config = dict(
    arch='vit',
    width=128,
    loss='cross_entropy',
    orthogonalizer='newton_schulz_5',
    weight_decay=0.02,
)
Rows from block 9 of a small image classifier, named by matrix and row number. Rows with one number belong to one neuron. Each number is 500 + 50 x the weight over its row's rms, rounded and kept within 0 to 999. All counts start at 0. Numbers have three digits each.
After each neuron's rows are labels from the 100 images, of 14848, where the neuron reaches its largest size: "top examples" is what is common among them. Only what is clearly more common there than usual is listed. The data: drawn small creatures on textured ground. In brackets: how many of the 100.
# gate: MLP gate (model.blocks.9.mlp.gate.weight, 256x128), inputs 0-127
# fc1: MLP up (model.blocks.9.mlp.fc1.weight, 256x128), inputs 0-127
# fc2: MLP down (model.blocks.9.mlp.fc2.weight, 128x256, transposed), outputs 0-127

gate.106:521541423581479537595446407555473517504550479542505504553510459503402567487522494526562390505532499487455419436454542449470523440472533617443524576526467464518539405541540525522495405466582517549409366510471435586526478502575461526550450426485507514521480542516505547545487459447511436489493582530496570485452527511541519509514496455495407520479460498491542452422431519553519403375509
fc1.106:492524399550470536462441489556579603470434510424415580411537487446432526507518498486482573538540496512438378487447492433464460445514468466477421434498481502552487495541437497497545525491479508516545485570534463497548499587465523544485507412499512560504582500491531535418420473479418407488407492564434445543444538401518548565530593519610422475486463503531526521549534510541482518381498
fc2.106:503509486487558503474488533505498562476506526588467470521410497416516547468521469580461389561529507473487521464485522479456487481554514544559560515574525632511469499492484460547489538479495536493446423474459452536492564483525507508522446443480540506578508543520488448543501497480509503524549471449547624580498499583399486481521511556518438437464497441477469505487494492215495413453558
top examples: black (96); plain (56)

gate.166:493481476448561558485464572483597573454421504421539504380578524542443597539545570544520446539510477444477517476520496408479571525388481464510438507504428531514565529513585460523586521466530486531439469534572504624522479494497514582527452451577575554479512497402591571499525449511529505512512465516574444505510470490524430469481537518553429441475491463581395542560450517487512427509443
fc1.166:491539484512379495414539398477512443550629487503396532434381548537489491491542480528488606512427496482571450554481487591523455539607453542525621530457567422536441409492465515483489438528466497476499489470504488478512486552573510472490559504453470504518520481475375471524554530439467473489560585497441492501440456518468534487576527487519515531441488567520588479457510441550448564416453
fc2.166:420536475452496543439514542512473577465476535460480498453565471525457500525512519479521589565411529508455534564458473488446581556517582524465520564431493383527465480496490591465503513468391565465500569470501473465476509537524413559442506443539542492479492471427544493498611535556432546527634514411514494522469446495531548458426448542455466505481454529499496420502585471554508638633460
top examples: black (100); dotted (36)

gate.52:563506532453456482429578478483346549448498543517511498476501475405507579478461552473529459476427529450518498427486491454511485455608563533527547525508558599418503480483493503454504504535484423586565489510487448444487393374470511509411493413515443480484452525494464534486400405470497453531533406573444571491591442515503568512521491477546476460476500543486516566507521470603507402488557
fc1.52:457541617453475473459532477461459505381517584456495515550592493453504506405547551512534465393365568374540482474552415494469496420532549609509430505495505471509435428454498480479501463472538431566597523512478445462435492425490549570470414459522441458501481454472469575499449434489557502522493486489484590403540511524542534486457441491495520446560518508545532521496588484537465522525552
fc2.52:551450501570548457508495458524452521552394431441456504525465502456534549438477495575499466542483496540506520420533523551447459569525516508525413418531502535525455588482486545439561443568422451446564495472596518497469503575460531565575498462526501532466536513444597350495511551479441486435537538602480556483578435570500501578555571527375558509455464432476464453550437469540527476473537
top examples: green (45)

gate.121:427563538556514534489544519439428534508514606473488482572518520451473511419517507514513542466564486520461528545470583518501454507441423586514564444438482519455462444461559624587547527486569553511481431455519475546552567466577525562519501457507456428508446488511407582456481511474515509482459565414573502420515577459454459439508456496437568608463437595529528475417530570463501486523608
fc1.121:506414476417470467535588541448530469522551442539545489478519586524510524548587599479484579479479439545568495379542337450442553479440480463540465572533519489470533478590455549476508538500466543456537563512517462614507455439390495454423499547473515494461543462533507487550395487558487524507482409567534542491423430541456440527528523498497512460564516418429546503522476420559501501480482
fc2.121:469494533486474543518408511493482532497517462465464409479567494453456469537495461477635491532540455496494448466485558447463472456563448514424446452495532571540510519530493480548507447520553433545426492473476471495502489595598578503532599511505506539478536456519432507463587542451549502609479571396495385570552485512512466435451464451468512569473438532514531517465474508707448511591500
top examples: purple (44); snail (34); blue (31)

gate.90:499581515536473556533512480489492483572415516521401522518440488542451444468444475465591595449486473512479531462506462410436512528439516642392597441518519520460573445524483515478577501484485493562501356443521504488575578485445511516531460530522551520489478446547514411515626549478549442537448432496533411488472500469544484530548545583482473420490603487470566448537538475517506449479555
fc1.90:506600438544521465472573606394476485588508565483530556559488572510443418436547527557491589558469516474535466496503446486518547517607510458401399449449433514487450466555433486491556477532500498460467502538407554484435392483504530518548504550514437555479506531441561483483472507541432494377454468552547566476524535429593524491524544552474497511500460535390453549565486498466592514470490
fc2.90:441497535523402577495412471493525443500479529517464475431451461485489578561416559496553448434500476473582564396420455567460437424489516527513453539526534560515530394516479583551571478516522474507559393487534409510567586479480520506586586482472530407506462496553444480512452506501578494572460513424448618523542513538593488442484518492516523438573533510542558476476561546520484472495424
top examples: green (87)

gate.39:445468506528478495506510615452516464486448404433488550529476532535490524506569465508621571454515562383496529493495474521588529492598574514513539538447442442592485581430470491434515503422518491537458440472589493551464417567527483488381481562484473472424523579400506534484430422502541487503458486408523474531522477525503481464450493466433431445544440520506444467526464549587448467412445
fc1.39:423500430518422498550506575501521493559455426498445550503516550492547578516494556544592562547504589405534462471470489502498461411538493482464514487488473354537548524453486569497560501406551452455474509507550554444451425459508499427440484513435438530483552461446513543526541447524530473461472578495559536516476524486569525479489396506353475474527407513528439493579376555548431468543456
fc2.39:575455551459607447581505422565447464543454542521507413493535449511419494557489505451430423605474434540498495560525536458469483515430473498491531443566522526409514460543476571538385608525455516498521529467490553502622508448520515516619511406454508550517529497477461401543419543492455555464449543493412446538501521431441499518534507502513514437467598451500552516419504480429482486544487
top examples: plain (69); large (60); butterfly (39); colour: purple (33)

gate.12:541484521565498509476462524469463515527491522524434560481516544482441462509520550452526544456453455496571504557496518488481506434536385539524485581425469461453429579485582505613463534448542532401532424513436450428496521433473499577457551565504510503513448479590401597537497460494371562449537494500559437473520510432456546408482516462409531471428454455481579536506606525553487571419469
fc1.12:454544536458478503455445409568483556454529504536453564452491564498499493564513473497513551445481448465501505554492477414546558389561456515472520545454506493514464486508574490474431456465493582488417588465451546396502438513469451523461510546513533513536490476568421471506389457529440516395520438553481556483545569428491522567485422492497464473389452457471528444474631415572559558420415
fc2.12:501454476556498425585447553484503403430490459486517421548527528485481485419496480491563479538449505426447559520481525548506523610492500459557561383540528560389476422523471583574549530542497468522561529574503488492476501490537576450528438468481476473388564500562490450523521526463544475557421516438543504518536541599429465534509473442497517517576571609492520524432426505376503444447567
top examples: purple (46)

gate.189:496523523496515463505529407589595531502473480457452606446528554518446505522448556461593526536506551509501472522501491472591635468497510480546460562397527467535634527496497480504447531424468536477543480426472469473572489572443444576436420395559433565441486461476408466480476480472452422483547466468446432484463508473499538520405528484522494448541458463488578550520482457586488505384496
fc1.189:457596445461533444520528429562484549524475486451481535426495555509394472505412532373543511528541472495469467578478434493549591513488487485507417577445476492518604478490525514481482536412478471473513484432509432480561455532465448654495414490520397524482495418512471490483456495489466471421553504540491399559490497402589563480412515475498495429546462463412558516567510504558538523507557
fc2.189:495417547486519513527475506438477456475569500526554475565497501594529508402487495535453485474436496481427465513510480543490461502473529474524553447540501512457395428460408470459559496571535550527514480557543559419429506482535619401509508622475488478569507559476516467504493490550542616487435563505578555466500554574396529433502470597468505555461451528527462500401551531346538527532487
top examples: purple (49); jellyfish (27)

gate.45:630464430523491439552462429534502502426550419518531554498558415501426484517462498556529507543468541528535477514508492435462477507441464442554550564489539460509510542537571500494478572501493428488479417520479568474348438537586550506447505550533597421427560553471475537516614508501524533570489496538470542533524451511428481562483454533393567509470471590505446541461468547496617457571456
fc1.45:485468486531558429590463583437551454576473493480505526503527518494586477503519494534486483440546505446448481530452531524444531466480517492499461494484535458507535442552490608561431491543530507607564459461449542602622565507536517507388483494461510585577603504511405566500380503480408589506444534527479520413484409498530485418459548419502463426534520472565427512482473456501417513492530
fc2.45:542468568544518509498450488457527631501440546527475403524516539562481416471568536403499492414507392526517518575522483474487445597371571549538532489530504484521528433399527457495566467488432645433428486535562486371459487523531484396511562517531475427446465506469547459487566451511577501524404513542520491506472471531477457457593560506490520528481549484490532466486536497564490520523517
top examples: plain (52); jellyfish (32); black (31)

gate.77:513500419496568441498563593572549511563559636478541435490568498543516498458516564481485560451538481455475480539484471462518392466522645499476484443567523538455516440614402535501553513495500514467549485421494486508558495502454526510543546519441519562487470489442582505440475494360525498512561464532429491441457551503535531468559504505538429527537530602530585465404539523459556498403474
fc1.77:496416461600498486454586519443529459549530601444596489508582478515434488511556519512490521450544472538484449503442470474508394483585510543437558432548445449471520489551484511450544432562517529460454449522408511451494427414516522515472455391487558535521502566469458496452459443525471488512581471552396542446467612507482519603541539545470493471468547528472506438362603499554456507492462
fc2.77:493498513450542451440548505436415521513532384474434496576465519508551500511417463444491419533560445512448501465544579476543522482476520396463461600459473476504536603603549500488397365523553419523516584602503454521546538532486560527546537529417453481547576573478539480521536491552395472466492467464499584509453465532496557516577546550502470532451560500493492411565441522499497461471540
top examples: black (50); plain (43)

gate.143:394499465552514526500520565495465525458487471508500541494518512503530492444521413544498528546423523468474481475445512491521562412580533411567512594456526451413411551406507483468542509492526466531576484420445531532473513482510649568439465552459521472559570484521593530517549549617494427430533473502525506436444514424425550463494476526501589443461530464430360597503480478489449489500533
fc1.143:504428619549450432542538490433445520570497480455525416520581489586501549539488540442551530458591437516543537418475412525506565533447452441480493461495489493446463543500523516464490552530470590519453434504521473498487463447470406431522504540528452584482562497467466512525553493511463544550501542522552530505490555459553476595519597278491542549456510547480567505428565449542484495509557
fc2.143:457562441536416571436567571480523556444530561445520557491460459473576475508519500520442542499489555480376556464502495457550545454556520446526484605517438511455439539440454465465560444496503543542626514488432492491492517501504602622447447466466473447588502553517492499499549462597466461474566486552541486473481490465480508494423399524513587441500576420475427492525397485567482502583459
top examples: jellyfish (47); black (42); purple (26)

gate.72:462480538505424516488509500452605496444499530504439516545470526569502429385500599513505495488552510510484451469563508585533517442563550550508381394512499556466490532529564596509559509479533383573477541513452505486518441517390581517536490445436503602557492543469533482543460452566520491429547451509626518458538555563523490593555506591525489466551488516475535526551540469384507504509436
fc1.72:482495557431443550554510525397532556387517522532585567525480505461475560442481556484504616579513521508569505516527502476498476599457495570548414502555489552502491514536543507503506432427546440455367536561553567503487491488549529568483473584485448493400487499464445566573421519507503507501578464440552463563521528533542495567492503614456449520470500526483477558538521542371545569554428
fc2.72:556401482457593446442443358585388490497429526536518448519542475523542467491546459595547512483501430469563491454525438477480501582420523501499571594490529493538517456460518391472475567566442562473495510404497523522447520510519481467510601514472515461507483499535407490479594609487485471536481526509504446547470481431565551466460507427478565479427559539610541511505516574532580523492490
top examples: large (59); green (29); black (25)

gate.119:477542471456549534470487448532484484586510540451408533570535454502478453532612536485425533542457464515501505474458440466458505556468447521645429511418519456406511481561435525525523477466505540483495517598442478562557360523501494531424494505531442563433467372542582491486447518474569522482550437442493516587507591444501599485538466571460488514553519564536587431518514541478470544520529
fc1.119:583480466452578456595540542455451586449576490499540554426494509480435471561395491449538401502505594520585435429528555505521563464533529527489507518551511581435429605512423573471471524553450503438480431434403528549410525495484495483499462499527560458573574564561475454482520452516506586610518525481543471473502463500424491560501531596504485491433480527491500519528531525491515385520457
fc2.119:530491495464456564432489533495542536546378434513456464538479577593513441515474488483486498539545410460589465531488471471428507481471517540505412489483529440536401597615536519500458442474548473447532518604464504544509506598560491547478475480510517581452380493497562449599571499510542571554517492483444425444516493554550450540479427467500565557532462438481490518492537446544434386474587
top examples: purple (69); large (59)

gate.57:520511493514535520396501504488526430500534499549462451515417515508554500465499536526518514500593443372474461520468511434531470543415486582494426503443422455450489431517448404484410497570396474506495513539518518606530498557444425600499468572496562477441512493526517519497554544493541519468455522574388568516659534447616529447489457446506484496546435439514505555495595462513481499485549
fc1.57:543533498501485556493506418486494478458537507568503482505537537559638542497453569519520482513550474425554408464487469427560417490492544538441519489498472427419549412566492453491446524493464489470495527436599496515552488519472491646490489510530486478481576502497486517472581562418557540521508468468539547546586594507613550439513492434516343487530409506547481484442534544471475404423464
fc2.57:510450535491488461529382532445595505548457428528549517367409538529549563597490514516509512455446496575557477468545587570535434433496476432535497535426541512582502482556450443502580452440443556499567425481475514460471519594463574507505438476531516530487488464496542515398568514454455436497534419504446485548566498571507510469592489519434492487444560547528516537421475472375496489458459
top examples: large (53); snake (39); caterpillar (27)

gate.47:522490449532472500467528554513567479517430534552564473540456464503519517386457559633543533493501436535557464512495542529517466519418455555525416488477504419459566477422471496515544529412490422559477544473531559427523485534513426532416513528552539451553553402428593466516516517553597450486492518424607598474490507461517428527489473410449614520533435447507497528512488481500562606448537
fc1.47:418445468536488427469522515473523399466507501413525478473453473515520582405573530620601561449507448551556447469529544496462403507463554403518507506550477506474588519511458565523455561463473492418467483574549473437512604524483527520567498494456467540526481470526481552564523481621488483466411519502539466464515460483479412510430520472371568561481541438450493561545476568497485592442475
fc2.47:675542490540512456506514523457500482487457507517495536435511494496474542496524548484490459514480550426510547514590488474475531510366478562493458583420512529532401549575509462454574474501494432431522609485486502490460465449474508427552523465514489402453531535360520606516505543409503607523578495599456426457489542561484431549491539473542449521575513528545450490464510406525485509464465
top examples: white (91); jellyfish (52)

gate.239:505534511531495497571395548468468561440407542582558474404551550433368485494550460528448458532410513464444515415496555584461510464436610494597507591478553540487459403459517514501534476580501506429477435477566594524529536522448570506601420544468428581493525505465535464501456482578474468449563508548491521559498471481496478530557527496526435538463527436550458543452476564509458489491476
fc1.239:471471501532533541489460444434483489588446502463483517575565484571509532540481443550505481521563445532455495560478425433525561515432477504423481490490510444488522544522557512558454519551432519550359484524603509476523460447525466576455400552549505588490581553495457483501494482457564473548455438594615486419390525516512574511418615514495498463488522371498456548553424495489455444520474
fc2.239:498468550536485503458488506427473513536517553490589524441563519470384532456468493420492487546555569442492503519536476481518534431494511443391451490509415542471475439535471451477405402576531497482529493526415477439548486551475572498512503494498492492473535505423490478542545399416549468524492510586412634592558468465468439520614594457528510516592505491523573613567435550494503452487504
top examples: black (92)

gate.152:513426540587471531513564477463458566479517542453508537487512496436454534472420511452496475506531516507541456551413587494464446449544496464483547475443589484468594556403453571484517548441531483583425435525482474470574455480495579472408403541476450529545552449478535485522398514459563487567625539486544449503404505459512452545629422496481482522420547509428453502431535426527521518465557
fc1.152:454521383470539444474545474506586398485498497520387490494546509467485516522626428557461518535560503555517520560583442547560471487492472450497489520595546610486509475663564505551523475526427449479555532505479428454432496536465459493580480498434473552574468551482468510483539491468415502458402514520531512502550536477445535431478494556425420404595472465570507516556464490490462524522462
fc2.152:522518536587459544428492508534546450494520422458572465482424530479484543432420573475510473572604567505571471531450475489521480528478488485519541505423496520497601550456608414478510494448539450436553451568549486485571469466550454493500577529430440435516642585531503481561495461425477528514576508510512501483544430526440489430600500478471408524456512420443484572422538553430496435449506
top examples: green (66)

gate.235:458556528489487472551539503518490491489576515526469454543421513457465484557536452461461517551568402416466544478539560523466498517498503545466533536496582446502576477499535501509530395581567492643503570560486431463485459442436437520517437567584584460530607595461545467468446410483465529528611430474538461533465575476445583516572504529531564406452543453458517486431433467451497514486469
fc1.235:449512443536513480515553457525452460491535483490557461515457475416475492524483442502469474506486488494540532515561623470410518523561578617406526448525573440482551447571505574550540414526539480674593507447510487511411491415466557484444495549525552584497519536537467488533444429435510502531578503450479458520519540394464554562597455525459509452528539510467550486426475497475492604470547
fc2.235:559486530481534568499440480443494444508557503454462532498508549406547520545456442524551483508501613526561484529485503485604497591499478543431592490534509448495495496455498442469438562491526545531499490531439601551624466538495445541459461442477413448485558451466547426496491551540433520542546472451577498585480529530456359534495488464459433543423390553475535548524520573437551552390462
top examples: plain (55); brown (54)

gate.31:602461523530508508581447398475456548380518500562449553454481478500519507578440564395476609529517575535566544475530566505453541518494521485475532414525483496501549588450518605549532423476489480466481474449537505405481503504537540438433501602435486491539522466517405438465487495463495547588494544529601513435522483487487488452462649463497450415502553520500508515454480521491430506419445
fc1.31:567582447412527484476464474511602486516539442486453465514604481504542469462541466485446525500466467475515494479374447462395413535428579595511503541420485462590463570462450397480576424424572406526523470557553471509481615533489459474462498503463435494598536439505542474507391468505509535508557527529568487495521522451508504464439456528459474560580503491576510479533454555548500457552455
fc2.31:615445496527446625560419488485569523422511490570535460429463505453406603520445537432470431525533471509411590524583451505512506397467620521476389517510529477593538545548449487551480484562565485390452485490572532537490558562484517522493463478460498500494594476478450500515482485550465491529430533507517525463442448523514481527497588480455534449429453456593452502455566460497458512512514
top examples: black (100)

gate.197:510589474464464481487485506423504520423544550386464575424541501474515415435482463501464477519442533500509465430513545585499511485578586540574519424464555542549521481433446445480505515457532532471572531507541505490461570470456553478558448540400520570471460511518510562503506490484570485553621495562486500581606504467393412542461506558470464469521617616466463503565462512519392496485462
fc1.197:542431582475391541497444471442419515454483527455449490517596390428506478541408527503451455470480489516508385545457468501552569433584474544509445506512461585523587497530541511513507432500491603482441510595499532367470524425554499483412513510473560510531491521522447515516492482466530576562462459517447488545497482470570378444441465506478465487484588572499549585523478531551480428533561
fc2.197:492471508489482558491426446451502528484422406471500471457606493516565432514480446523581375509546489542478622371542531494513533541577517480441482474563428569535476560472470470489612501470502510508563559524432426437531523508477537519428542473463500494477437537477494506480447591443447478492425589571554513521667521529452519555441493466422513497438506581533479483573506521536550492523488
top examples: plain (35); purple (33); white (33)

gate.157:501472528512530455457518499547527495451454488466343459423479527434534530440353513462553558504504531468426489590473504519568505544496551485507419493464517516525473560418633447514438484447460437448562520457469469445507498421468480539605465440455488466485481478530459456542450528569518504504513435582514626530583566479513459499545465441555419458543510545515431494547608474566510527483425
fc1.157:520575450514393526346492402555457466564441507440570552532499531453541456541505493455530432574495512453482484546529371443472527538516515514499460510512540392513466465500528530508665542467553513544471594470482473445534495478495451495536467470483513578529442466467475578523523462469550581530470529472567637519572419553435414512516499574485535509442555489527437521500427490523483474525521
fc2.157:485598462550452601472500436453537516474484522486491644648487401566488491496508493476530428485451402549581446465438496530493470527472538475474576499595533526518469547465488523494468381462504595593470538603442498521526504500546472495523523424456524524494432500496518484396512525525578527495459499440397405520488549470574445491469470524442434516495519518509501475513532406548581553533526
top examples: jellyfish (78)

gate.13:447430561494550556585460472505482623491545486515523533477425537450422513532498518571505499414390480446514452528545594517565526411497512483571437458412400548464446467463487492518457511486556484555483441437491531478552493479559435452478419554545564545560469427534550588373467541416542462513520552554475488423530530469513565609445520542537494520500530580439410507490508541467515476487527
fc1.13:519480540464439539454514498498513528441531563539562476507554540439477532642541532468457437463480608551478503581532505496454512522496411457546432421468509568472450522525458594488499556517526564621428479469529450523532569421516501439423548520516550563503572555455448414391551473528475520536367568589475474550425500451510475511494440568502492514524404469519497531434461512472511520555580
fc2.13:535511554481388482472534489459435542495451529492501541547454464566531546435488525490483515503512452555571511419509582503520506485471637496421580515555464472598432568516472517504468440456478561514483489504557541483564486514491548527523416503525468421521378466430556571530411534473510398449505488510444505558468529502492412538428459463448509474436508660489511500575573522568410509539591
top examples: jellyfish (40); green (31)

gate.37:504487555544528599438506536462460516468559504524488497555464458495623554450525440484503493498518444454530511476535499562486524433579565512480560491383464416449589459553419534485544491446551539578419510605480540457561493541479550380463433522566512502479423459547612536513542530484475472534551420520449521556458493493450529464560542476522377467496522496491459502408560493446428622498495
fc1.37:470526502436446488505551494595493512572524527532440474475464499544496544546520479433539587359592418509531550517388510538539492507501507551426505402446458488505534512560542488485466472457545566524406492461474580551485443491490597511479524559522495571486468503485533436501533450501567463572467543525572486571415501456532579435502409459569467489453493418534437443428518471478493648502407
fc2.37:565428509490490484493436502641440472549445502542484474476491507603418474450541495465507521449454477530550471470528455508515569424556485495449583490446478565488431478441479437504494499551553623483554485485529523440505543529580570498489456486538542508478538527501500437498475476477576467483441481455461514368549543444547401519473450444511482530588601490591488546590385565514573388554504
top examples: green (51)

gate.46:447528441473540490464486529606520447558588514494492484559402526577455494446429492503544492595547444514548595544489584446511583478535454355473557494505544491545528495510531529557395473475544457486467531446465524461538612546438409505480412597531500556561468496483534476485524406442462486497579504512518427585522578427488542478486512522504466429488548474590497451449568581486460473489502
fc1.46:559493512391410514466441485497418417532466417481606535484583459460487536555501495527516523500496445532448479474410472515531446494441457517494530578421493478494405518485518478486586502495491406507493499444448481461532528493477576497565491488470533483424463543447462594524458423482436553535442422544499461510450454496422456511578483599467561590479493611500531496456440413536596514539628
fc2.46:426477489494508497519574517595500511516520532481497528459484598549543483540457538522562462522513523493511611536520470459544499523496580406504501537512529585567517540580483464507474375426416505502478454490430485522575651603508389454431405523498507499588568478452526544460552446486461455522465507513441549570493543407500507538416476487455421430473473453453542534489518452472393476466566
top examples: black (73); large (63); plain (41)

gate.62:528538362490509524426521487463509551495489580488459469485491561538500511456458445524543653427533505542463473461464493462591502472522562457460531478453598464497546436552500479484565546464504460501334466509491594470474492468536493528521474515575448537583464550464562519507561459467460545543537524482616418580417561457563533473552495542482527484543466500529441435626442477480585473472474
fc1.62:535585542416503494526459556533460487516523464597486453478481535532467422492448521422519494511512461574584506423465555607533509553524563529565456628462549542464448622464458528298497531459545413539501492463491522527515458538542498489495480566503491451477506517465453580467412482567474561467504460491580460593429500513542523485543465507525507504454372498532556553492489525429486497519550
fc2.62:483465574452509447493502442448596478492501604479504487492502478581467524458471508555407583418510516420512495581504528460514414464474412612473577454510431507526551429524441502497476513523521513449515510558500474442557464483461495470427514552434581492535603509455510392594427447518539541444535546467457589507484527568552516467516539594529493427481485490485426591572563523457418451424455
top examples: jellyfish (44)

gate.218:537519614433560507543466536457499527428503545498535446525479507435457466548489579472523436487482458445544583537462490590532504503462502566510547465428491405584408478431481478434488599440510491532539433486553542431481450477469558489492469495518445527497518408560549576414489553449619464578546527567503586596504486516603412505516512520491489510444450512547545492568598468487414425494519
fc1.218:457510532460625442477484502574531519426392518545503534588455559509512478488461496525418483458450552425468584539498470558466366555590564499506510473496406571486462429549484423513526517506487461446567496525498636574526476496540478498539502496475533424449505514496505513563584534474532628381492456454464447505498491561498580473469481555475580483503572450549552454494528450472426542535478
fc2.218:500523497509491607492477571527565493529534511535512563579423550522519496449589520490502457559529461512557489517470468398508510494588462528535567569414465460528582540535536521479481586427473472580546497512508482551503434540461475540452540438515506558559471455565453531485460442525501489515469513476551476378529451410440493488529447437561426513519499455423493564449516496258463497466472
top examples: green (70); turtle (26)

gate.201:465480408469503498560506510556456557454533485502500453457596480426417490449472477584637511501559519573437493439533499512400437428452457497574490544524520494401524465540598526473543661400529435561447483489454500555556463529522543489526478457597464540476446481425573491486604481529526508524490518479446524501528485398448416552510469518488514446500560534520554497575451502533483533429512
fc1.201:505489442502509472565497504517463550445564503521459441444561530461401447424493488610603492471537485588428492390511520503431434450475455505572457578523516483403525452541627522475519624398564456549401489513458509565550456512503537489538467488592487516493419470452564520504566475537532497541487526549436529475541492408468428539513450531444576418469544507550552515545452492523483557464490
fc2.201:477529555507576583418577566478455435585437419497624528498395506486536577461512486396452532450507493568489509495457481426532476513530488447460464475514524480595429468567487480540487453476536516491436498481500479505448510451478457528412453517535541505485562555480461593498432570544567455494421548574570506448441540494529571456586520498477372560569570480478472551445520529589537494466569
top examples: plain (91); black (84)

gate.205:571610477550480506535432465410508518472497544534436531543518432563472464484542515463411489574518389498565396575468480438514470592553501492469712472460508478432506486468422546478612465401452471538413455496462501460555491464492547468451495483470493492532513536519529497549470514509492471525447543534462538517478429454478537606502491496546479489501415467606501547426503477575452532503509
fc1.205:453578530584471587491511531455495445512493564467435480575503528566539463474532510560425551462563387528457544488526447441480487445461572542455456455492488513359511554451552530549498533466564615520459503395569566531517399447516445531448534527477527513435431534565465534515510536518540513452513570564446507527486452452504508522506388459653428436540496500462498517539601521534512505525477
fc2.205:564522510407522539436495482537479524571530436420501550449539615558473516463558467468546488490499548439463541417524500483429577501484380476532512446488556452419569478531578499558463459529540511505419484373501456481564495524470523477455450482594545532561494498610594444553510459526539477486569410487523526466473468479559359528522471547572420471557515476497528575493508464447549568534557
top examples: green (27); teal (27)

gate.187:512570477521514388489430439455479414544483572539528528548477482545470496421561586523502583509504448603533545501587444527527536474483447517490431413476634537406481464527464525551536463460425507516509542522507481501476495520483440412452568493528545588397538489456482405411502507458497488499449582596434508480453472485464476599555443546542491441598470392568501497469507500505542475515483
fc1.187:521513476540473495423599510582483433560425614485452562591488490542435481448492488611614622461519509500586484478521441394490500586575470434567499509577526543464518507496484472427526436406375568496514564454448484506461469542517539450462535547460447450431452499512422524481479490490521507512461430527532512527565454509499480458537505516538373480491520403458452496527542509498495551468538
fc2.187:433497451485505540517496487556452509429434405646448485441522537469549471501528500511489419474436559528433521541483547553441488462469476530390529523477538523528509521457581514485402509496465461489512407517562480507556457485510499481502533436564612453553560481426579490486449595452502456588569583465543463488628511487472548512480503572466478492594432450468575457535507439448474587473408
top examples: green (31)

gate.83:511505443503528412473525503492457493365570554439600557512557550464451501521439397466599468449512523436481449534491573553543581501480465441561543521485511505421503503553487534549522580523520491517533499645544505562458416547560530499501496506456503444433456497604453603520580555529509446453542504525492507486538534436548579537611449517493527443540446476523461477503498569489502468431385
fc1.83:516497506490467548473440518503461383532516551492470498595516443605492494484449513466483615586536492485524493498502485436475579409464528422430525555546386422458593456546471514463509436612512489593518545577554566512525530523500412575540540519481566532576444381480563442536443496535503546399484488511554478466409521576498461472485526434538479436459455434547524485488461509527509495495566
fc2.83:517544560457553491530467490512502526504496454423478467472573411423528478576555508508483401499531491450487525527487499565429485471501494495440451382508536501492438426378442458622516480361512535484464478454503559469518519448477578432516613479525533498529438597476595498454511528470476565506518492560533488477545601429480589483527469440498544620488489574454560415462480542500465515574471
top examples: jellyfish (78); purple (32)

gate.240:443520492457501531452497568542438500408447487527367526520471478476465510438479492511520499531449525477418548424450449530497405457554493435543559525468383461543607468484545453462532496454500544405445536528544649386541549550564582454572558505451498499499464506464388502480405557465421494530518422457515448505600482537454502412487416498489516520535508506489489428549508502528527521507528
fc1.240:444497467393610546476452519545521448412440503457422519476546486418496398524560544534586428515462499534469493463466480589455414419530521496536591460549453478503587453474481489450512521428445483458482508413450562501546546525472458496459438479559437548548515500555407579476521647492431551445530502455565477489570477519469517586474425474540495531563504490560527424549532514518530422460493
fc2.240:494441542520572506571451332474506510459521469531561487547589514456467530539542558524413534468551477433522626609470423489476530529549566542505494495463504559493442486535561466476512566522562497437483567481573487543508484564370394454505542535453440516484497420447505532506535428533426482498516516562471578480371498497510552487477517517406508485501422503498504606463470501422490510523438
top examples: white (44); plain (36)

gate.103:543445524439494525533515473536593467542574494540487484392465548457486507467513429647449510437529468428415557583490565499408531482443546478485525483499572425437558531530505539498443487477527471397570424491501541435507477473481517490464486486508497563534424469542554530499595458531475497474405562502446511477569499538457585451460429479542489592577576573462506527508402507509570498416597
fc1.103:534476519449563566547516452524524475531621481559632498511511544590470517450462465486510472477547486475465542487455627538522507481535507587462490518430568479425424605468528476456487499600507501524416430511417543446608498457519500481444529377540487427539487533431532559497613457545513538431447436472495534451522473437487515429506565590494435444545544461524509492519407502524505485536550
fc2.103:461556536483563552545477456431486562516457505492559437473566484557497439475478529509485432460540475497499451503569603494452535600457596542407393429525484435464526495450478422402541496532465513493520572579389459613503531441492483483546536445423486532646487503532499501551510516445508491404555510478478508523460548503447398431472507385425460505496555457513511501538527554478534448562494
top examples: plain (47); purple (37); black (37)